From a checkpoint of a small image captioner.
Data: trained on cartoon faces, 101725 training examples, 13.6 epochs.
Rows from block 2 of the image encoder of a small image captioner, named by matrix and row number. Rows with one number belong to one neuron. Each number is 500 + 40 x the weight over its row's rms, rounded and kept within 0 to 999. All counts start at 0. Numbers have three digits each.
After each neuron's rows are labels from the 100 images, of 14848, where the neuron reaches its highest value: "peak on" is the class under the peak. Only what is clearly more common there than usual is listed. The data: cartoon faces. In brackets: how many of the 100, against the usual share in percent.
# fc1: MLP up (encoder.blocks.2.mlp.fc1.weight, 384x128), inputs 0-63
# fc2: MLP down (encoder.blocks.2.mlp.fc2.weight, 128x384, transposed), outputs 0-63

fc1.21:437500491500440500500500500457488570500500464500501526500500538500500500500500551500500500529500500463438500500500503500500500521500500417603500417500545500463500441500558500424515500510447500
fc2.21:467538442529500476500500422466500500416500507383527443488390500500500473529505500484500500500500500591500351500500568441500500505516568500500551500500546529500560500500533500518584500466500531
peak on: hair (46 vs 9.8); skin (42 vs 16.2)

fc1.253:500500500500500500500551411500524500500500500500546504500500500591450500469500460502494500500500538500508500474528500500500551500500461478497573500500513500485496539502489500505506500500500500
fc2.253:500526500500574500502500446500500548486404427473508500500591602520454500500500616508500620500500500582500500500439500500500615500500500500500533500462525500500500495530561500500500500503442543
peak on: hair (87 vs 9.8)

fc1.210:500500500500500491581500500500538500586500508499475540602500555477499500540500588500554492500521513500500500460569431535517493482500500420619500458440500500473500500500514500435500338472500587
fc2.210:500450500626500515500500484500500500519404422446518526492455354500585500500536500516500500494500500315500535454500500500500551500500500500500500500500500500500500592496500470541500500441444581
peak on: skin (49 vs 16.2); hair (35 vs 9.8)

fc1.376:500500500506466500587577500576544434500552500463500596500500518330428484556528500414500513477589500457500500500492500466500512451500583452500486500500500500534438500500500500482500500500500500
fc2.376:565469500500500476503435500500500500500398493423518493521500561316534414532446500500532500556500500493529458385533394500500484500500550520500468500578500534605430539542507448566500500500500500
peak on: skin (97 vs 16.2)

fc1.121:500500500457500500562500500461407500500500500500500500500565500468500500548500500522520500510500500500496500500601500500498500505500686541500469506500500520500500500438500500500551500500500565
fc2.121:500500524500498475500500576448439500408518491500500569500397500479500500474528500500500491557500510500452529500500394500500500500618500537573500600500522585500500500497500500423500500495500500
peak on: clothes (31 vs 6.8)

fc1.209:412575488500499536500500500421500481597500458526500598437483451530571500479500500502500500500500500435478500500500511500500500500500500391500500500500546500463500500500500545500360500500503500
fc2.209:500589500500500452500558500500408454472500544500500500432500500500468500500549574500494528500424634571522480552500500522457419613424434439500514485488513418417517514500500500500500500416535398
peak on: hat (51 vs 2.6)

fc1.64:500462544524374500500500480452500500475500500500500500500448485500504546500344553500463500500628500500550500560500500500500500411522500500500500557500521586540500470500496500370491500565500576
fc2.64:521500533537500500500500546500485500500500500500500500500443467585500517500500531534500558500512480448479500500492500500500500500583404500477500500510500500544387593500458387500468500410500500
peak on: skin (45 vs 16.2); mouth (33 vs 0.1)

fc1.163:500517500500500487500508488526500500541458499500346500516500500500500500463500440500500500587446500500434500505614500500500500418486493580500500578500500431500458500500498539500500414668500500
fc2.163:505428449490500479500507500500546416500554500500500500506432500500500500535500500564541500500500500500454565464500500500500530535500447519500440500517500500500500441442500468500398500476500499
peak on: skin (63 vs 16.2); eye (33 vs 1.1)

fc1.13:500558500500500500500500475500500593542555500500478500500540500427500480500493479500500466500476500555500487500543588593500500526475636500500446500500500500500500518500500585548415494437501500
fc2.13:500500592526500544540455500500500500466500551538500500446479442547500500500544500500500500500511517412500572429500500500500560472560441610500500500547500514500500500500500527456591500500464500
peak on: hair (34 vs 9.8)

fc1.286:425500500474416473500500522603500472500500491593525541500419590500625516481528500500500500454490500500500522586500500500500500524500500497445500500452500500500551524460500500622574503579500521
fc2.286:455448591467528565500500500500500500500401566500500500500402500500500500446500504500500491500538490500519500469462500496500372457493500532500500400500475500500487500530539500500420512528499500
peak on: clothes (74 vs 6.8)

fc1.115:500500451423511460487559500500474500500519500481500500567500417575500500500450539623500469500500500500500571507500481500419479533515493500500610415524500500455500500425455529582494500500451500
fc2.115:500500500519415486500413503543500500577500526449500500415481535500500570511500500500500563500521500500561500500513486519500500500500500500538500496500500500500464634447540500575586500571549557
peak on: skin (37 vs 16.2); clothes (33 vs 6.8)

fc1.126:449500500500561500500500500500500500463535500483500500496500508432435539500373500433500472524500500548553485522500500500462548500439527500551596500490500426532500567500500500500500440603500500
fc2.126:521500406500623500500500500499500471453500583500500579449518385500500500500576474521500500448516500497500560615500500516521500467586500500500500489500500526500500413502500500500569500500500500
peak on: skin (97 vs 16.2)

fc1.229:518505567500512463500500455505500424500597481500500565495500500500500500500522500534500526452440500532372500454500500500500525500500591495500500500530500500500496457545500500398500566500500500
fc2.229:500598500500499500525500481546500500500492402500500418417589500500538435500622497500462500541500525500539566535500500500500500500492407500500505500500500500500505500483500504510540605471500500
peak on: hat (77 vs 2.6)

fc1.378:500500500488500500500459420511513447500500500441566537500500555506500622484500536537345500500534500481483500500500500500531500497500500500500500500596583486478500491500500415500527500500481500
fc2.378:500539500487514462500470494500528516494507500500455584388518500520500500500500500500530500500500500500500500500500520503464534530503468416500448485500500500472472422375500529450450560453517500
peak on: hat (100 vs 2.6)

fc1.182:500500500449500500500500500500500568515427496514533500500500561500500500500500472487500500620500500500500468561432500500586500500522666512500467500500500500571500553497442500514514500493496459
fc2.182:500500500500500500500500463506500514500500500500500500500500497500557530526499440500638423444473571511500500519501520500484466500500516500500533532500459553500536533494500475413500485500517500
peak on: backdrop (96 vs 62.8)

fc1.275:500567521460573526500500500473475500500500500500425500504500500500502536470500508569500500601415456547500510433585500500500498500500543500527500470500500583466500500500543512435500500507465387
fc2.275:577492362499500531500580553536500449500500443500595568560477500447500528500500500501528491500500500500500500500436500500453500500525510529513507570500556388555465489500500408379543450500441522
peak on: hat (30 vs 2.6)

fc1.264:542459517500500500500477500428500430500500515500489483500464500500479493500500500490587500500593599500500415500567500462669470485500572500461500523500500500421500504500386500386588500515597500
fc2.264:517491500425479500483500500500500410457391409500500479500480500500494500500539491500538510500500552424500500500496500500490500500500500500500390500500500467500396469500372500500484523500471586
peak on: hair (48 vs 9.8)

fc1.67:471521571512500427500450546500591500500556484514415500500500421500500535454500500500498431500470500535425500560500449414500500439528500500458554500575446500500500500500518416500500590573500500
fc2.67:465568512500488546469500507500512500368496500471473500500463636500579516538512500559500506456409523500472500500458498584500500455530489482549506544500521537439482510543558484500500455491500451
peak on: backdrop (100 vs 62.8)

fc1.24:500507481418536537500476531603564418604508500465500547500538500500500509517538474486549500500542522500500467627484500500500500500500500535475500351478500500417500500500416500500493433542487580
fc2.24:476500447579561486500500500424500465491560486561500532573500500500500500528524500441513500500482500500457500477466421504458500500484500478586500500435506500500500500500451585500500500498436405
peak on: skin (48 vs 16.2); hair (25 vs 9.8)

fc1.72:573532500500500510510629500537500576500520422500535618500604500497500495500500500500426509500500500480500564408418500500500500448540500480437500587500439510475500568500500630539500415445528489
fc2.72:498500565450500531612469530520552476452457500500500500500429437500500451554500439500394519500500500453500500530522499558500500500500500517500500407500500467500523505500500500494500500500429500
peak on: backdrop (100 vs 62.8)

fc1.102:555500500500500452545564500552500500500500541472500484500500445506500575430500513500500492500500466543453500500500500500500500500500500500500598500500500500531454500556500500495500484500503502
fc2.102:508500337500527540435498500535499500500500500500559536507488492500545523458511509500538500440469500500500471500500500466487462500484538492500500455487525518417478484513524500595541457500500415
peak on: backdrop (100 vs 62.8)

fc1.145:466493420537588500482433556500565544533500500406559469476535500580518500504500511469500500450540500503497500500529458589539522500500500500500500500556500500545469411470414500500500500500475479
fc2.145:491446437500500439501500532500500500509416500583645504436500500458469500500481490500511517499438417610489544500500500466463544500529510643517500500524540582529499475523500506548500502500477500
peak on: hair (93 vs 9.8)

fc1.180:500463548599500500453500500500517434500438511466550500543500412555500567500500464515500500496500500500500481500500576500500337493497589500544500500500462481500467500500500466472500500512500417
fc2.180:389543500500500500519550669492500500500500500500500490500500526500500387500500386500500500500500539500500500476500500500500500500500500500542542500500500500500500500384500437500500500500500500
peak on: hat (27 vs 2.6)

fc1.242:500438508462500488500416500500481489500500509500500500500500580500500500500500522500540500446500500500500500483647500500500500451500587500494500500515500500500497500482500468500500422500515505
fc2.242:517567466500435500500500500500500490500498500473434500601500500500459500500504439500500478498500495500500470500567465500504500555437500500500510500516473438495500550445481431500500500522500469
peak on: hat (62 vs 2.6)

fc1.100:517500500484500500570500500500500500500523500448500532569500500500500376500515517476508525500500500476500417564500500451500500500593500500500426500556500500500500533500534500587501500500554592
fc2.100:574500500485527429500452500396524506487500500473500560513500483435500500500500528500458553450482436500500435500584508500393451500517531573500500500566485500500474500532515500491500426598500500
peak on: skin (92 vs 16.2)

fc1.172:500422576490500500500565487500500500543500558500500521466500537500500386479500532419500561500500500500500520500432500426500574515500518500500519500500500555413500500500582499418500500500500433
fc2.172:498502520500458585481583564501439503500568432500500500487500500500522500449534468442500551500540500500406580577550485424443447500500500500500462500553499500442500467495534515471500486500500500
peak on: clothes (27 vs 6.8)

fc1.280:489493500500500545500500552500500500459528500539500465500561548500500562517518472500525500600500475425389460500531472500586500410559500500639500552500500500591500393500500505595482411500471561
fc2.280:500500513433500435500625500572500500590500500415452533506500515514465500500549500500520500503500500538500500500505500500500500566500500565329543604530609480635443459498500500500492500500500469
peak on: hair (56 vs 9.8)

fc1.340:500500500500500500500500500500500324500500528500500500500417532500565450417543405500441500500500500500500543534500488500500500500500500470533500500500500504516496500500403500500332545516542500
fc2.340:543500500399552500563500500545500500564500541500500500500558500500500482502500429499500488500461500500500500500500530500500500500500500550409541429500500500478433487535500459500442570560500500
peak on: hair (34 vs 9.8); clothes (25 vs 6.8)

fc1.25:500419500500500500576490500514504500648528539500500500500500500439420588592577500498500498557500515518445500500500500500500435552500472491523468500501500500487500500500538500500585463500464533
fc2.25:500474462582500500460332500413493512488503511500574500500494500515518509524500465483428500521587542500467500444455500500500500522510500477586500471476583500424503500500500500521500453424516426
peak on: clothes (40 vs 6.8)

fc1.380:500539612437483520578484500500500500444500467500590590458507500500500591500500500500623500500465500500500500500596500500517500528544500500544500500500555500500412500473500527378500604500449500
fc2.380:473500502500500400520500500500500500440470500468510500530578500500533500402500447500500500500554500500506500500500502500500500500500591500539556500500500547500436500514500500500500500337500500
peak on: clothes (43 vs 6.8)

fc1.170:500544500444500543464500571500500500466500500500500565509500440500500500554539500500500559523524500538457500500500500492636500503523608531500500500391480447511500528500500441544439500500525499
fc2.170:654369614437576479475499468540414523424521500500566490443505500481500513536496500500500440402526519500473529532499500539500500500480598562500500514453500500500500529491500536500561500500548457
peak on: backdrop (95 vs 62.8)

fc1.2:500500438469467500512500500412500576443553500411500500589500500500500473500500640533493422500500500469500500526503500500487500500443500500500500479500534500500500546530500500522692500500500525
fc2.2:476635483435476500554500376487500437449500500383436603465500449552507500500500500576470507496500516437500477517586606500500500500456500463500500500501376468500500569490500465500500500500500500
peak on: hat (91 vs 2.6)

fc1.268:500500458500500500500500452557500500567431490517480500430500500525500500500500524456500529500500426500500401500504500500500500500500500513500561595506507538500500605500500500443500500500521500
fc2.268:500500569500500500500416500500489500499500504500500500531500500515526500500502666518598500500500500500500500500500500502503500466500500500500569389470503499502500500589500500492500451569461500
peak on: skin (55 vs 16.2)

fc1.57:500500500450500500476405500500500500500531500500530440432503475558562530564499500500564500500484500545500500500533417506500500437468574584500484557474543500461375498500444500500500500500520445
fc2.57:500500543550471500499500474500500435500517548500484533500559606486400427487490500500513500500500476500533429500608500467461563500500500500500531500490452468500500459452405431508500500500553567
peak on: hat (77 vs 2.6)

fc1.152:546500445465500500479439500500580473473536482500500500602542500500500500500454449550500500424500525429437500461500506500549500500500500622500500500500500532500500433517500551500478486500445465
fc2.152:507500500571500506602529472561549500500500500518441449555500565492473500517523496500556500500500418458577500500394500520500477500499483456500530500523500500500533554523504575467500509500500492
peak on: hat (87 vs 2.6)

fc1.285:500500518478500500500501500500500499500500448531546500492475467500500553430542597500438423500457482500407500500502486500565500542515500413500525497668520500553500500560500500511577525514410500
fc2.285:526587500500500492553402411588560500500500500500500545426500471547487500500500500500500484500509478500500570500585573506500460500478469500444500500500496435465500400462508514500506570500500509
peak on: hat (82 vs 2.6)

fc1.330:500500500500555444500500500500500500500500500500487500500500556500500500621527457577500500397500500500451429597392500548542492392500500500518500500500449486523500530548500629500500500500500487
fc2.330:457468494500500500508500416500500464500500477598493473500500465558500500500448516527500480662403543466536480540541544500500500492545527597500500500629545500500493500500500500540500476500528521
peak on: backdrop (100 vs 62.8)